{"model": "sound classifier", "dataset": "simulated sounds of rotating machines with and without faults", "train_examples": 39062, "gain_aug_db": 10, "input": "waveform_16khz", "targets": ["machine", "speed", "speed change", "state"], "num_classes": [8, 3, 3, 2], "arch": "gmlp", "norm": "rmsnorm", "mlp_ratio": 4, "layer_scale_init": 1.0, "wave_strides": [5, 2, 2, 2, 2, 2], "subsampling": 2, "layers": 8, "width": 384, "mixing": "mixup", "label_smoothing": 0.1, "loss": "cross_entropy", "residual_init": "none", "optimizer": "muon", "muon_scale": "original", "lr": 0.011, "momentum": 0.95, "nesterov": true, "orthogonalizer": "newton_schulz_5", "adamw_lr_other_params": 0.00081, "grad_clip": 0.5, "steps": 7700, "batch_size": 192, "epochs": 37.8, "lr_schedule": "linear", "final_lr_fraction": 0, "warmup_steps": 770, "weight_decay": 0.04, "adamw_weight_decay_other_params": 0.05}
Rows from block 3 of a small sound classifier, named by matrix and row number. Rows with one number belong to one neuron. Each number is 500 + 40 x the weight over its row's rms, rounded and kept within 0 to 999. All counts start at 0. Numbers have three digits each. After the name is the row's rms in percent of the matrix's.
Before each neuron's rows are labels from the 100 clips, of 14976, where the neuron reaches its largest size: "loudest" is the band of the loudest frequency at the time of the peak. Only what is clearly more common there than usual is listed. The data: simulated sounds of rotating machines with and without faults. In brackets: how many of the 100, against the usual share in percent.
# u: gMLP up (value half) (model.blocks.3.mixer.u.weight, 768x384), inputs 110-164
# v: gMLP up (gate half) (model.blocks.3.mixer.v.weight, 768x384), inputs 110-164
# out: gMLP down (model.blocks.3.mixer.out.weight, 384x768, transposed), outputs 110-164

loudest: 500 to 1000 Hz (41 vs 14)
u.475 066:459479554518545550486562554449547537491534437495480492505518458491487527483525487540459494452485507519469531508526476535518464506524494442502440533531505516516479410
v.475 063:545528550508501538487466473531484495523526561508504529500525515574561555505508465488533510472478462498524540543458474503490487553461529480568484460504469515481478513
out.475 067:486544495449488519505500510399483525560484425494498533498516504586523445481491526567514581455468443429551478497482494503522502539513421476554471453383463493506510468

loudest: 4000 to 8000 Hz (25 vs 5.2)
u.442 113:607542488508542440494524485445459527520532498523455500400580480505576467475553385456535481489493497514480479518521507442530598518543438510550497514437511526522485486
v.442 113:468544471468466493484527538520513473556526509502483508491521529551493511551596526568548516528561589452422483482520495523465516487472592463485487471493452528556493457
out.442 106:529472479498505493534430514491489547493525463460484516543475502524524461447483521519501505535511517494467462465461444454537477525536486469550478470528510437518459502

loudest: 500 to 1000 Hz (37 vs 14)
u.374 104:526495487507557464448485530521478521456451456524539513460483465522565575562463500481557440478473546528561460500506450489530405499503479472552484544488503487492507449
v.374 119:455508435477553517517501467502474532531482514511524478474543514520517521439556471494455503550503451453493484506446530542474468509488475517479485507527458487522462457
out.374 110:397475531510527570535516519569478460443516510465534560497521503515564524539508495561474551541565457581560487530494548499511418529509561501494456497554405532424490484

loudest: 1000 to 2000 Hz (82 vs 14)
u.477 101:459461469517553490581496500534504531464508522488544486425469605468482493481510518515522485492486448548520551537520528475455472491548574575469450568522522594530554589
v.477 117:412504503463522527439513519462447501561477496535539494504526515562487487539452515494559512502490518550424554489441475510575465438498494528525507414462434468521438490
out.477 113:449491496443552445488511510486480537445523446501438579508531518465461441440489509469574527533484507580473509533508514457516488455539449531450529520517512558483507531

loudest: 2000 to 4000 Hz (34 vs 11.1)
u.318 071:545516456534433448487495470517527473446466469479387530532568549502531458549509632393478536506509474548527488465468523508494466439523499507463532441466478530495518577
v.318 067:523499459531417451512437517559572542498566428480473514583508507534512473470444519447449424532484500517555461508454513561508541448522515463514489516553528502447551510
out.318 070:473530462494492519493518553479408497485552558517501453436546537468472457435493476456489441485448536445477552479514531488477535477553559454470498478495447446494563518

loudest: 4000 to 8000 Hz (37 vs 5.2); 2000 to 4000 Hz (35 vs 11.1)
u.580 114:476536511528509507500564550470439468502521484478562546579557443532487544504502520496506513543416453470410432575608510529520460464482446571521567456453510459504512496
v.580 104:505549420497484466551450500510512484491499577476515516570536462502480460476540473510537432452531506493489469561549521512522556508433536441502456482527598484501507485
out.580 109:501474527574514422538502568489476513457513544469493545560572497441484579486517412525427559437555492533539481504527505537434479460537492439613531492581500492502503413

loudest: 1000 to 2000 Hz (49 vs 14)
u.364 051:460525480558469441510436491547533556542531546597517461599449535489489536526463495457582478550522502493390487500499484520461478485447526405516448541552476407514546503
v.364 035:454511526525530460592454500473505508527506507522541541508453472529500468477521471490521472473511497476487418502457453480489510450477487546513479496480488548468492502
out.364 051:479441544476488550555479549419506570471510473438455568498510451443517577481493582536479484479531515483542508459458468513477540491566518549545535476544547526493436493

loudest: 2000 to 4000 Hz (47 vs 11.1)
u.666 115:550524462518440513462440524501412488524518425519495474555520519593485575475534483513553605522504495528563567532496495465512498550498466513558455503549538475511461533
v.666 118:455487466547563527549507488478433503495491510529501512483513545542500482485529571410503561492550471529546506462460537467572526478435494533420546437518497506523529506
out.666 107:503434493526448503447576477480478492421479509495492516446495536508586508526591470426502504553453571497533530500478504467506528492471473517516436526465515545543494502

loudest: 4000 to 8000 Hz (34 vs 5.2); 2000 to 4000 Hz (32 vs 11.1)
u.448 113:522512521537496491484492518474503553494502481498488484454485568447451478564536481527480511499509450453477457505504404563507469515533484569498449509551502439494480480
v.448 115:512509524489559490520402532524545534433492572498505497513463424469510533485519524466500512499507498466461457501483515481492558496491548497572565457519542375449472485
out.448 106:491529489469514508488469566456551577511488453527533417436472496404530516471489500510431443587487445472490449492456517504408535412548491464477431556516483481512498460

loudest: 1000 to 2000 Hz (38 vs 14)
u.49 104:558463518504552503561540475481563453397502608485499476476492619457517446485453509501551516534514484522469495528434442465449542514512513458581433549537498543537574473
v.49 111:470519447446533471481474432394456447398540495436563552476583586568525470514532461495544519381421508470484480555431565489458532492524439555519438482542504531403543531
out.49 106:527564546546483482495594513493540540476523432517543549514533498550561444505496476521547538405467469467552514518518435507440589486514525599463491520550488494536523512

loudest: 500 to 1000 Hz (58 vs 14)
u.184 059:481443525480511523444518552487518569602572485447544519466470448474474549466551498526469429430578488572504581556470486473430500511469461455563455481580499496413490471
v.184 041:501456547499492558514426489485503526505555566541473447471469562469520461485514550476539462448467556454510485504509478464530551481504540453502473421539508524545538474
out.184 056:552484557474492449439570534493483445604456501502465412529488490522522527482528469500423468524483412515567501471454494541540511460471471500536485542464404476506440465

loudest: 2000 to 4000 Hz (39 vs 11.1)
u.540 120:471508462489557493510492506566534461461615538460566484534443500561536475513520511480501540523473589453525556507555584491492453451558506480430448544450521476539487398
v.540 121:410511435485489503520477494583574524445529545472505496555479476543510414507505505448537468484540477496497506475484502519601476508521529516439502434532493463493491466
out.540 122:488524483578428429435371516520512502492562509532504461540460471474579513518512483476499525476448502538501540471479501443527497539420509506500530579458540513520525477

loudest: 500 to 1000 Hz (46 vs 14)
u.4 060:502462531503531448532523541505561512489509385499465516474519504506453495491493553499544429425593515471490571495476581503565559553487470494536435452459491551505526438
v.4 050:485535481470513551516461546514515460390419588558515503475535534531573498582575522478492508497516528430523480449567550494498443543484525519538522454502548487516497496
out.4 061:492483491477488499445544508539447531576461531540514514443543427454524486471512446532488554473467505529505513497506438515517505557466452502541468533529506522502507480

loudest: 1000 to 2000 Hz (62 vs 14)
u.101 123:449453496513489476513536427471525521511489502555449462496516537483565479477461527498519495556509499510514478504598537535431546444458458474472437458515523462590539521
v.101 129:435535507561516551469514520494557448479524471596499504519522509492536408519485530515436545504564511489578536462459461528528474504476490530556431539494503453491485485
out.101 123:547523522446567554520488520485454535448476482495493447585464421466536529510473474552499472471542497493499516505496581530543499582474543481420562464462480398520540467

loudest: 500 to 1000 Hz (36 vs 14)
u.307 075:521510489513539560560589524484542470487551473591588567534520474475435539481399456507483532565584508428546492503568542532543538542535533458476550524485514539474525486
v.307 075:521422536553482433534450498463429426507477538477515449461553572536625480431501536491518477487498493566425425524478478516504433485547505470513438498452584474501481435
out.307 079:441576479413528594454490569423455485448436514517503466466477515494492472502435436502575490454431542482390486456500485467514437503499561519501550485566539462508491465

loudest: 4000 to 8000 Hz (28 vs 5.2)
u.63 052:486500521537508433520406529478454547512559502462456460435416490533580520482509403529534513537502536461460538465569479504431516492469548542443459495556522490517463505
v.63 051:481513491487475434476540456405480524513581509519476529500442489542457562548495496462425523490442509490514491473544505519494568498410479532450571549511540543546497512
out.63 052:441517568442531475507495497498517517524530522472525525566484475531478483514519514494555483495465478564536432500543534507456493474481513563534575453472511508588506402

loudest: 2000 to 4000 Hz (35 vs 11.1)
u.665 124:491522498464556508532586473494466567468550527469563578509552408502473503544469595472489449461485489496569454536598489551497467505561561466467442530609538523626522479
v.665 115:515563538480461432523479522525493486418536460540527564527486511495517459501488481487469520516478451480483465465462547498514484470544494517495453527507536476448574536
out.665 118:547533532460513568508527499423497514451528494477528455503545513538522485536552533475465507480486530493490586517483554532490501458527529458513510463416534491546474529

loudest: 2000 to 4000 Hz (34 vs 11.1)
u.637 118:447450479471535495506487531519523462520519464555532528565456506469453519525468481519474517523493578565439538472511592448459508495542533526417481499497495519507479470
v.637 116:450565429568460512454507448486528447496496458515512530457473488568480528441416483489534501477495512502492464452494575577578495559556544500463530513517483554503519551
out.637 108:507456505496392454515577518512507508532522454447508529495458469482560474501433510492528413561423484525535538461507449519514417463508425544433441483454495521504482524

loudest: 2000 to 4000 Hz (33 vs 11.1); 4000 to 8000 Hz (28 vs 5.2)
u.13 114:496449466514475458487526496471497554540444539509455507510504528519501509499510575555532430427392501481492414491491494439532516484527493450454487514515452536501490466
v.13 123:471502540426559443471511503484508500450487492462462576430478487523523462547449534546481486495441586536456515540436475458461522455518565529491575548547528457523500458
out.13 113:520506458412490518545569432459478510601512452491536547529466474511506487455514473494479422472520462483430538541549496514546589518521474473486443486453540501410480583

loudest: 500 to 1000 Hz (41 vs 14); 1000 to 2000 Hz (36 vs 14)
u.316 117:467512493486534574443484532439546480537461585499447450591530526474481472535455502543564521484548515482385440516503520462499452431576451454520490501562541522516492496
v.316 116:502466543579511482450504550512482480517475539505537437482527489519532518494493485511447451517537488560504528514420479465498531489506490519421466505491514549491440547
out.316 118:447474554487496468502537550489506564460504516467437533484462576509455483494526458447460582429498467556574472508521558495500560543516542521470500553525523570422510514

loudest: 1000 to 2000 Hz (32 vs 14)
u.623 121:473530520451472544491492500492529553506536501550478472445521549468513483544484399511493458559479519524473488569555593539535504519544451529480504470537452475569521510
v.623 127:538501470474409482496512478565521470490498491513531560491592518478553498522532451502427496464527456524517525478420493491558511539454498580612509514452536511491532481
out.623 123:536524515433492568442467502491522521538492508447573493527522439478595462533441506479497524569562535507517466444504483469460532566493466531411464617464510449512533467

loudest: 4000 to 8000 Hz (37 vs 5.2); 2000 to 4000 Hz (36 vs 11.1)
u.708 108:417474526487463458577436538558533506430507517417493540565540499470500532529450441528494504471482606539543498485529509515475479490516500509480507491476520522527469503
v.708 117:520452451495495508520474422545511466499502522477498425519465451440474499532466467521562479538508490560514551462577497566515532510436509488497434481434482449452448467
out.708 111:514448577485550474494472505578503564499536490497538561582495468515527530508432523508517432475478482571533454453502478484514513513525516484462453485524503557479471441

loudest: 1000 to 2000 Hz (41 vs 14)
u.460 130:480542558449510502540543397537483495535551459498492582433468509558485499472501504487502500533451506530515497503453455552494447579495500478551506577506536543476429491
v.460 133:528525529458538497491534467495512482440433530516509544507488450531472519520487514507442518473427489526497569492483519514468541445495485527567518518470454500559462521
out.460 137:530558513469528467578499539477461503491475478490542546433535477513506513463492445509451487519491411491534451512438548506459455553460514493475516519555497507504458531

loudest: 4000 to 8000 Hz (29 vs 5.2)
u.195 077:519503511491476445520517539540496596446525567492567474503524511473523445445586537558519449545528447508461528510475417502437522567487522556491520453618494454529484543
v.195 071:533463513539417491423498513532509489575504499560425461481472518562579468495518513475518476512457544597492457552441465523539477459509429437543455505454587505454513478
out.195 068:507505542503476550510468446429405468528446540463528516533529549531527494456496527531543533438507523527496488557515590552498573430460434539504489452465540467460499519

loudest: 4000 to 8000 Hz (32 vs 5.2)
u.286 113:496473469475445485537519517450536521502510578497580519482426533485489496416532576606520512426525570512517596509529472547438530506507586563473537538474503485436508509
v.286 123:506448471485499590568497523541530519526416560486442474487456469547545396512525575562511485508522529446549516504438524546523536513568570511477501527520480501483491470
out.286 119:564554560533523508528511409570542499535493629509476542452463518494524498505476556518505627625479484454443511456478535526503481442538416519429496520519522468492440472

loudest: 2000 to 4000 Hz (51 vs 11.1); 4000 to 8000 Hz (28 vs 5.2)
u.689 125:450465501478471503525422577478440445468524459524488493449433467487507509496581508506575478503449477546509491530474549538500501473467494548513496518508454519469553521
v.689 121:539510460479533467538495550486521523464465535515405564484537513545575474499421427500542492494463501451532489535482530506576443576459565462528509556495519537493558518
out.689 117:480441476509522467412537524560533469529478496395579529523490500546483501470504469500482475493476471560528523460500431555477537470467461467479537525519525480500468504

loudest: 4000 to 8000 Hz (27 vs 5.2)
u.5 059:529451449532507511464520511566475514475450493458516541545510469419443469461545539477508566433487516396535524448474519606548507548471529532510512464480524544480554508
v.5 058:470454505495534464533510596443581534571486491468483483475469553482536433485483431555465479478450529525489471564468533525456518545514530396417495496535424551552531518
out.5 062:496560493496479474507416502468520515474573566475489508520494526559483463565475510461538518514570488472448468489503438439515539544570557599458488507541536492486446461

loudest: 2000 to 4000 Hz (41 vs 11.1)
u.178 049:550389518533487431468518496500511445535531531466425479460442444472557468467461553573574566481513496493454426481534523533519473451455429500518469455523523573496495506
v.178 035:483513497509519408560453493466508463483485538537533466516547502506466500513467484448525501468534484557420553512507386530463566556520535494522556509477471512521538578
out.178 048:488487518517449495485490550537459565498464507498575514550531491602443444515559428495426457504496508506462528566507558455566539517521533512428466510441484541569540486

loudest: 2000 to 4000 Hz (30 vs 11.1)
u.610 108:464567495462590463586475545526478417501456494448498521510456546519507533511504474457495511466507493445475526438509490432567480468503429439575431465532501526487478464
v.610 112:462448513551480490510545478416487422482529539469416515499446479441551478504459514474465476535490479492448490415411478516511480501473543480546506555494567588527467491
out.610 106:500563532500406570478483479542478481503482543502497516526546507489478518569477555517542457551488500528494442506473481525444531518481512535510545452524471563529501565

loudest: 1000 to 2000 Hz (35 vs 14)
u.378 052:565485457454438471482477516528502469395467522464429497551541438513527488428543443553493465505463517567591536454466518442481579541492421515490505449509464496470511505
v.378 047:438575508474496480447530535567529479514470466458413446562509512523494436569411491530447489509519496537471543489485462450512497507465492465525496521445564467477500449
out.378 053:535558501486505549504586538486466436551475512527509458475540594497444507528488542521544433553507502453495467507494549466517497449434515498467429499536472558551464486

loudest: 2000 to 4000 Hz (40 vs 11.1); 250 to 500 Hz (37 vs 11.8)
u.96 085:531484503509522428521435508496538440516478526501512557474560454507538574523439536453487526460493541513616545530454526536559523494445507443455543553495545494543498476
v.96 081:472568466501525492466472399487498484486611449529539479470518503571484475426532495535442472536478481520446515517510483478491448455473511497508475541533483461471456473
out.96 083:518437559432496547503505513504452565501546477538450476541430599546535506473538482512535491424534472465501534501469564473466510475558542503486518499512491526440507467

loudest: 1000 to 2000 Hz (43 vs 14)
u.498 077:542442494493451493476542496447528466455519508497503488454465482512525495467543577510442503521518439511462445494540479479464544488470493472475511484487459515556495565
v.498 066:464461477434475513539488485435516442463582501461504445498458481478510541464506551505444551482462516447482464546473498516526544502482494500419433548540418446522470466
out.498 075:525507488528448534499524589518462479552501434589479504570500500558537557541518425475516546451466523508532502599507495503464502496492512507520504447480479508541534557

loudest: 2000 to 4000 Hz (37 vs 11.1)
u.703 113:528489500532529388576472472566451517508474464490489575507556598537585479510507469434577474560525482582524517600490470481535504499434530541444528465491504518490490486
v.703 114:603531533517454458474459526530563477572543524494464518509518527529513493435577492520456525500472500489450486562469430444459505447538523505510475497437494485554531571
out.703 111:438503487557508406443523496507490561537557526506502417460450498436506522526514515370466554520491549485534520486540492486458554472514497530530517478556462458482534530

loudest: 1000 to 2000 Hz (50 vs 14); 500 to 1000 Hz (32 vs 14)
u.482 132:624476505444503509566508493505542505460472530596550515551513513503513538497507548500495536489489544468447508484496527488575517444497443499470506516466550540542496460
v.482 128:511521505523483537457510466481588504546471502484475487438478459486498435534596474530429524439463488434520486437481551451517506435436568470486545488462463465458457526
out.482 121:490513495466547516453541494492507474484598547485509477470465486415453472527568554484428583495486484533550557465472588475536526446538608497486490522520454436570479533

loudest: 500 to 1000 Hz (40 vs 14)
u.543 063:482536489516518629477474440494391477474584528442464525517483521589414488446504434511525518508501469563521481481457526487430505497593480511515512469537504492435507535
v.543 056:515524516496425502495496483447490574534476484564491422485485497464597442502491527526500559502495399473523518487484426531552529512489486534465468519493526495459447493
out.543 062:539545561489537491480506503517489580506523510517545502458466549483541497503517441543448521489517620477503481503488481492560536477399505545506449498537489513590518461

loudest: 1000 to 2000 Hz (45 vs 14)
u.575 095:442457484525544522542507578460455486474538540478494503554557476511501505534465506524499451519500547458444423523489492531550563494438566482513516471523533542477448492
v.575 101:544515523454478413422496523545470518477495532577443497474502544465524506531394509499539478505464439460471528453552462489422476510452463501535443498528494459408532582
out.575 094:544472541550483507462482433540536443568530469482474472460543472530442493505541574480589477523467466497445481523523525547508493533584435503526529460465431483457524466

loudest: 500 to 1000 Hz (37 vs 14)
u.453 123:406504445460497487510554490515478518531472541520541457504518567504456506531536522490463505500473455414458555510541446544558494470546465461476510517531388537526537529
v.453 130:518439502556448532515589435480478535540529530461547585509504518519446432537457495498526497554577525539506491584442448434535456471494525628439572495502586539566502452
out.453 121:591529457445531486527487505510502467544513546539531583536520480515582504529500497511477534493572493518442617496481471412456468517542489499453478512514435476481501538

loudest: 2000 to 4000 Hz (33 vs 11.1); 4000 to 8000 Hz (32 vs 5.2)
u.632 090:556494543458525481506472544492586513502515545532459445414508483462463490466497462546457476391425502400492444538502455517495491471526436451556574492507424481501494531
v.632 089:478530507528554495525503568508444468529506474524539525452565522569495519525574469536526502478552506552574472489568563509489477591443499550491498534543524457527492494
out.632 088:460529574421473579564443443541521524528499516490532444563536479494457509467494538511531455471560492512464557488478421472525528504463520523514528432583538557595409533

loudest: 1000 to 2000 Hz (37 vs 14)
u.454 070:541453526408557445499530489545442524478425531525521501532489483542558529484538556498447455497423568545527500456522530473465598512545489526548484509497471556516488552
v.454 071:554491454513467485486462511476515497494501562515448472480545573488447475514555533524474456518490414444510550512567529469567482607537528492570487428565512525495548461
out.454 073:516425498502435501584513461471569455539577417484479483509456489532478558516569462527526487504564502518564547489509469514511499460505472501554452409465493495493499475

loudest: 1000 to 2000 Hz (39 vs 14)
u.529 090:418515539522480537518463479491481583455524464556466463470507469414578541509404541523536498400464497510437526515557473484546491468490569432516443469486473508494477501
v.529 096:495484411557449451471441465502427533487464514492624578506511454408481494521439532484438525491446530517510574475572552476483525486471500468436504522483483466481507558
out.529 086:475478513514509524495494467515471434542503468488496466489457482576498470553535506469522484588478483464404484455516511512449609533532502466563509491486448402479523512

loudest: 4000 to 8000 Hz (30 vs 5.2)
u.131 040:466532568474515494512501529579538550546474535497517552501442556558480425572468460453573503595529470544465492501546478499580497525548562466487533479577504462563540529
v.131 026:517505470440422474583577452489463542514459504515476589480492563512469480557449490553495471506509548539528470428504470531437595479544522504545537470544516487461541484
out.131 041:492479401551500504466481457457495506460526523430481554433491507447509497468518449528433387507492475504504559485528539440446484549497510496456514484527540513547430499

loudest: 2000 to 4000 Hz (34 vs 11.1)
u.166 037:485491502494490550475501534495467497470508518474514480508501541516503532532530466406550492509448445473481518505481498524487528521500476466512521579481477465458477455
v.166 015:511473521456465525475452489494499509537445484507478530509468518514423477555426462464509526514466538468447504422480457602489518488512469571464499473506522412474463584
out.166 038:460511577545438464550496501553508476491523499469530490471471504585466501483509484573398483470525524516497480525502533492509425573542539532479499449477573575528433571

loudest: 4000 to 8000 Hz (26 vs 5.2)
u.490 087:481505562462481488522541439417539471526532418482515499454536515503507513543536516550466538514441483559461416441464544468496454448613451463473488499492559469433463538
v.490 096:552519503547491514537585523461538505433438490523507549557501459548487494496435491554444493499476573478400456416462561518405464505467493453483440457503417553417432464
out.490 096:540495556496479568551486452536464501471544490454576458549508567468544456553553444483541475451577443495443487466461545444512510471477503469517470478558555563507515537

loudest: 1000 to 2000 Hz (34 vs 14)
u.372 043:486563509513520540431487461536463472527527464609472468428476514546472444458511524480523544476438462436506507534551447519473450530544521561530515501471469479486455452
v.372 028:482462512552510549503472485508521577475458490433493573435461461582507519450442524493504511567499462451489509490483519484486528460484487502464493507418491491540494541
out.372 045:514487448526518494523530518444447524507527542504561511595516525415568571440521495528482482443514486428458547530453417455534566486438522462515490529480572530523473474

loudest: 500 to 1000 Hz (36 vs 14)
u.114 125:502511444502499507460443474466520521498558446519513554500485492534551435458559500543565508494506574475464543498540449549515494505498521525478522527493468475457467452
v.114 126:438475392494471515541533505526480513490457457499454586452480481489503535471490506446455513473512461493536443483466458417497491552452521447530488545526538485519547517
out.114 120:501542524482483513446459522460475563555475515437524481542542547519477554494445541484452489457499450502533420504458570488480516415437492475442527521453524438451475488

loudest: 500 to 1000 Hz (45 vs 14)
u.499 119:554502499531501455472436537517484512495459587461486571573554513447517422458514549585459577567490512464499521493522514397514513509427501497495500505512542415463468483
v.499 123:472540547495602607532480485458553461531506534497504485600493459472372453529503475572560473496468544503547440516520507528481485470515449503525550545420442500500492502
out.499 111:436501405526462534516466586441484504558557498512464540520433511527554533443514484521546426448534452500457466441569448515537454438506461404535549452421528431525501511

loudest: 2000 to 4000 Hz (38 vs 11.1)
u.79 075:514445440461506519445455512598388501534508519520500520485565523513552578501425472522491530461504502469501482532487493507500473457458545491461548450515467468529534508
v.79 075:386484456529505456462481469538449517490603493468514488505491543558597474531536500479537483489457528479501501537458512522525543501503492508490478525526552431526528573
out.79 076:524541463519440513510532521505472494482545458475495432468457450404490487450540499550454524499489449479548475465477467469542477509544540512466454520464538499519521469

loudest: 500 to 1000 Hz (38 vs 14); 1000 to 2000 Hz (36 vs 14)
u.709 071:570538442609530625507424526508446455483534515521542590546466474536460478519459472522504502507547540514458469493484577470480454530478440517537496527528413524560466447
v.709 073:575533462545537536443492542541493528493454526523497550505502529461599477508515423491559473499593419547515499508485447530534448533466515516494498552463467479547512524
out.709 074:496429522394505502575519514534518535437458490513437511521542537466484553477487476491427491544490467464501491468477504515527518511462468480490482522447526490579493509

loudest: 1000 to 2000 Hz (73 vs 14)
u.437 135:518472541476494491450510520489561538502486530478487474479451506539551458440478531477540399588521452467535497551552543536431506560558515472507516514507493417473480507
v.437 141:501419507483505496490469500460484501527462483449513506525491436526458546493503443507403552510420429492568494596536521444625469542448471515548407491484541568500511435
out.437 123:518520424560517409432432427500549524547488491451550486531475434474498538529487471516569488487448418506459463534558477494488505571546510452485523483538479525496529542

loudest: 1000 to 2000 Hz (35 vs 14)
u.607 108:468521475485534520541540440539504422531455439457473454589489522491487500498552451488553500518528438566629456487493469461561483555530514570489502498557461485474538460
v.607 117:494569398546476537492449429507567556582460525530500448517490482590523554452551461487536518440532488499506481512515557487444466540473571503554499557521557481495476413
out.607 119:636448488467522512489536530551494505476494498497488456462584592417482481540485520455485471492624433526558487525521442511493530477587492418524486504489434506532480531

loudest: 2000 to 4000 Hz (38 vs 11.1)
u.657 063:541404588490471478487522527477448513535456492520541506477473496524504476524494412446542461516450426480515574529470510412457419501498539432456449467547467550458548485
v.657 057:444476520510545476525554469485554541523437511470429457490495499507514471485526537535498449464585547491492472436505472467495542430465487548507533519548505438519600543
out.657 064:472520478452529491431500508552441456442489531465509499513492481461446442551564510559507507463453483578492557483564533511489545454516488566538470479517499483576545464

loudest: 2000 to 4000 Hz (81 vs 11.1)
u.65 107:533459575531567449472404449479518512548562466474443510538417454563519460528524534469496480544511562504480438525547543519461498439572437482528493495511507532484494478
v.65 108:461503471516537444506461456459537566456475453505554491511442530501538504552464490473480467523514540473449518578435518459478429502476618535536503481516531478521461473
out.65 107:446476557455480453496583488497551448528486496524514421536421540470529529480413521576441582498498473474457548496494502450534458512491516487476543424470523544479525449

loudest: 1000 to 2000 Hz (32 vs 14)
u.501 063:462441537533534493478454472440519536509492520486473562506526506526502489536436445526470432558507490541552523491498524506562493517420494480487512440570584506549497513
v.501 067:482458484516532514526560480475415515579463514513502541502431533484440504560558566524503503512534483569439508516473441521507455555518493479473448541506515485486530518
out.501 063:563505483468487605527498490575494557586513534475502513516499533495513489475504606470498420527489482543494520525582502519511519495431566460506439509499513484506549520

loudest: 4000 to 8000 Hz (28 vs 5.2)
u.244 061:542473426446504508483542516545506488591531441525499527534529484426489538461525494534461528556484527537568522467523495515534456566486500563494502490500460467507531502
v.244 054:489536554483488540469444458582515469425524474527532563514469485524540544421511507509545467459517480501557457536563475586466466479557550480501439482494567496454564504
out.244 061:490478544498523513604534507525482573411477479438526454509459570530487463545517482461510484380534494539488546511525483419556556495537491454514431470521498537456469485

loudest: 500 to 1000 Hz (51 vs 14)
u.645 038:464425568552566449491494504443464500493511505468423520515536496494523520516432547521471492504536623497532548451509532533479446490512477481475451476432497512512496514
v.645 026:467483486559386473554473483392539464588504523522552495503511572478530515502611478573564475499509502536577543558562445449457508506484574569542500437577549581526534510
out.645 038:547501518525462513553481503496519485522503468430565504475449521520503583538581469448552518523507499568480490490556473458496512573491401473502515515545502468490492524

loudest: 2000 to 4000 Hz (71 vs 11.1)
u.538 113:540517464474518430515455556539511486567529490502478540553504487500489497454482428526508540504506509464471484514455520469477547492484470516519497440533474544562490450
v.538 121:512522516557524486524516470496432525517437461505533421514493442450559469498461511516435492496447524522486483483506431479485473438500498582440442476494463540558518504
out.538 115:490488515490471390490511474541500524543463475420513426508511553499488500511538462523494453458518490501522511522475486485551540477608405464600486442474516537493478498

loudest: 1000 to 2000 Hz (33 vs 14)
u.225 056:461541470579489510569477563515476484476545476474504530483463386508508523443492470551524508476555480529457518548571535549490510517492534593502527492507397505542502509
v.225 044:531496488507532462448545538527474525554499452455395483529535480445559483478519486519497440486549493485491502543463534481540558630444503513570499474443515509536474466
out.225 056:547481512509524502466545532440504478569531565467434546435575460464537457588496554496518475537459481465522480451431479518571579517443455427509492473529524453536458509

loudest: 4000 to 8000 Hz (25 vs 5.2)
u.375 126:518491419528535503542548608455503544512513540466503475508529504394540517432472496525568501514512442526474486485554428450526521452560541497429476472545431502512514493
v.375 131:443520477536419486482482580563539535466462561538414470452426497478492485448526498477481524433495534517517608455540504521529440494500527469473450546524449539477553459
out.375 123:506478566471470517521487455520542585532516528474504549501487600482525479440510441522471549484502453505491514567493464537533508542547508493453503488529491463437474447

loudest: 1000 to 2000 Hz (57 vs 14)
u.647 119:455494447531566494475531481567514482484407451546471498496464498510579548540508534465469498496521527505518548423498426520493497466495534422530498500533495463493484535
v.647 124:563433465468570544486482520539495479438471507399485523463474553529563578528405487434477520491498576574530493546529524484526433533513532491541540479474535554507498538
out.647 121:498480524366475490477555508500502486501466498448419519442472463526518534484547575526500495464570545527517529501502438532415423423479460477537458477496548494572551481

loudest: 2000 to 4000 Hz (35 vs 11.1)
u.382 069:532535490571398496499528441526478468502458484432511425519497450491533489619517442502473504501471560549501518475515530449553502457547574537461505570483550480487454459
v.382 065:487523484468474473600535517591525496505532516514565474450464489506546474472565503458447533421589500443519560495449495495458440489485462446468479493512480484510436398
out.382 069:462596476536567531570480566453499461551486532538514526474565459479523526511501551534499490507546467513560464553459466470547485573497524535521518472541514504514512490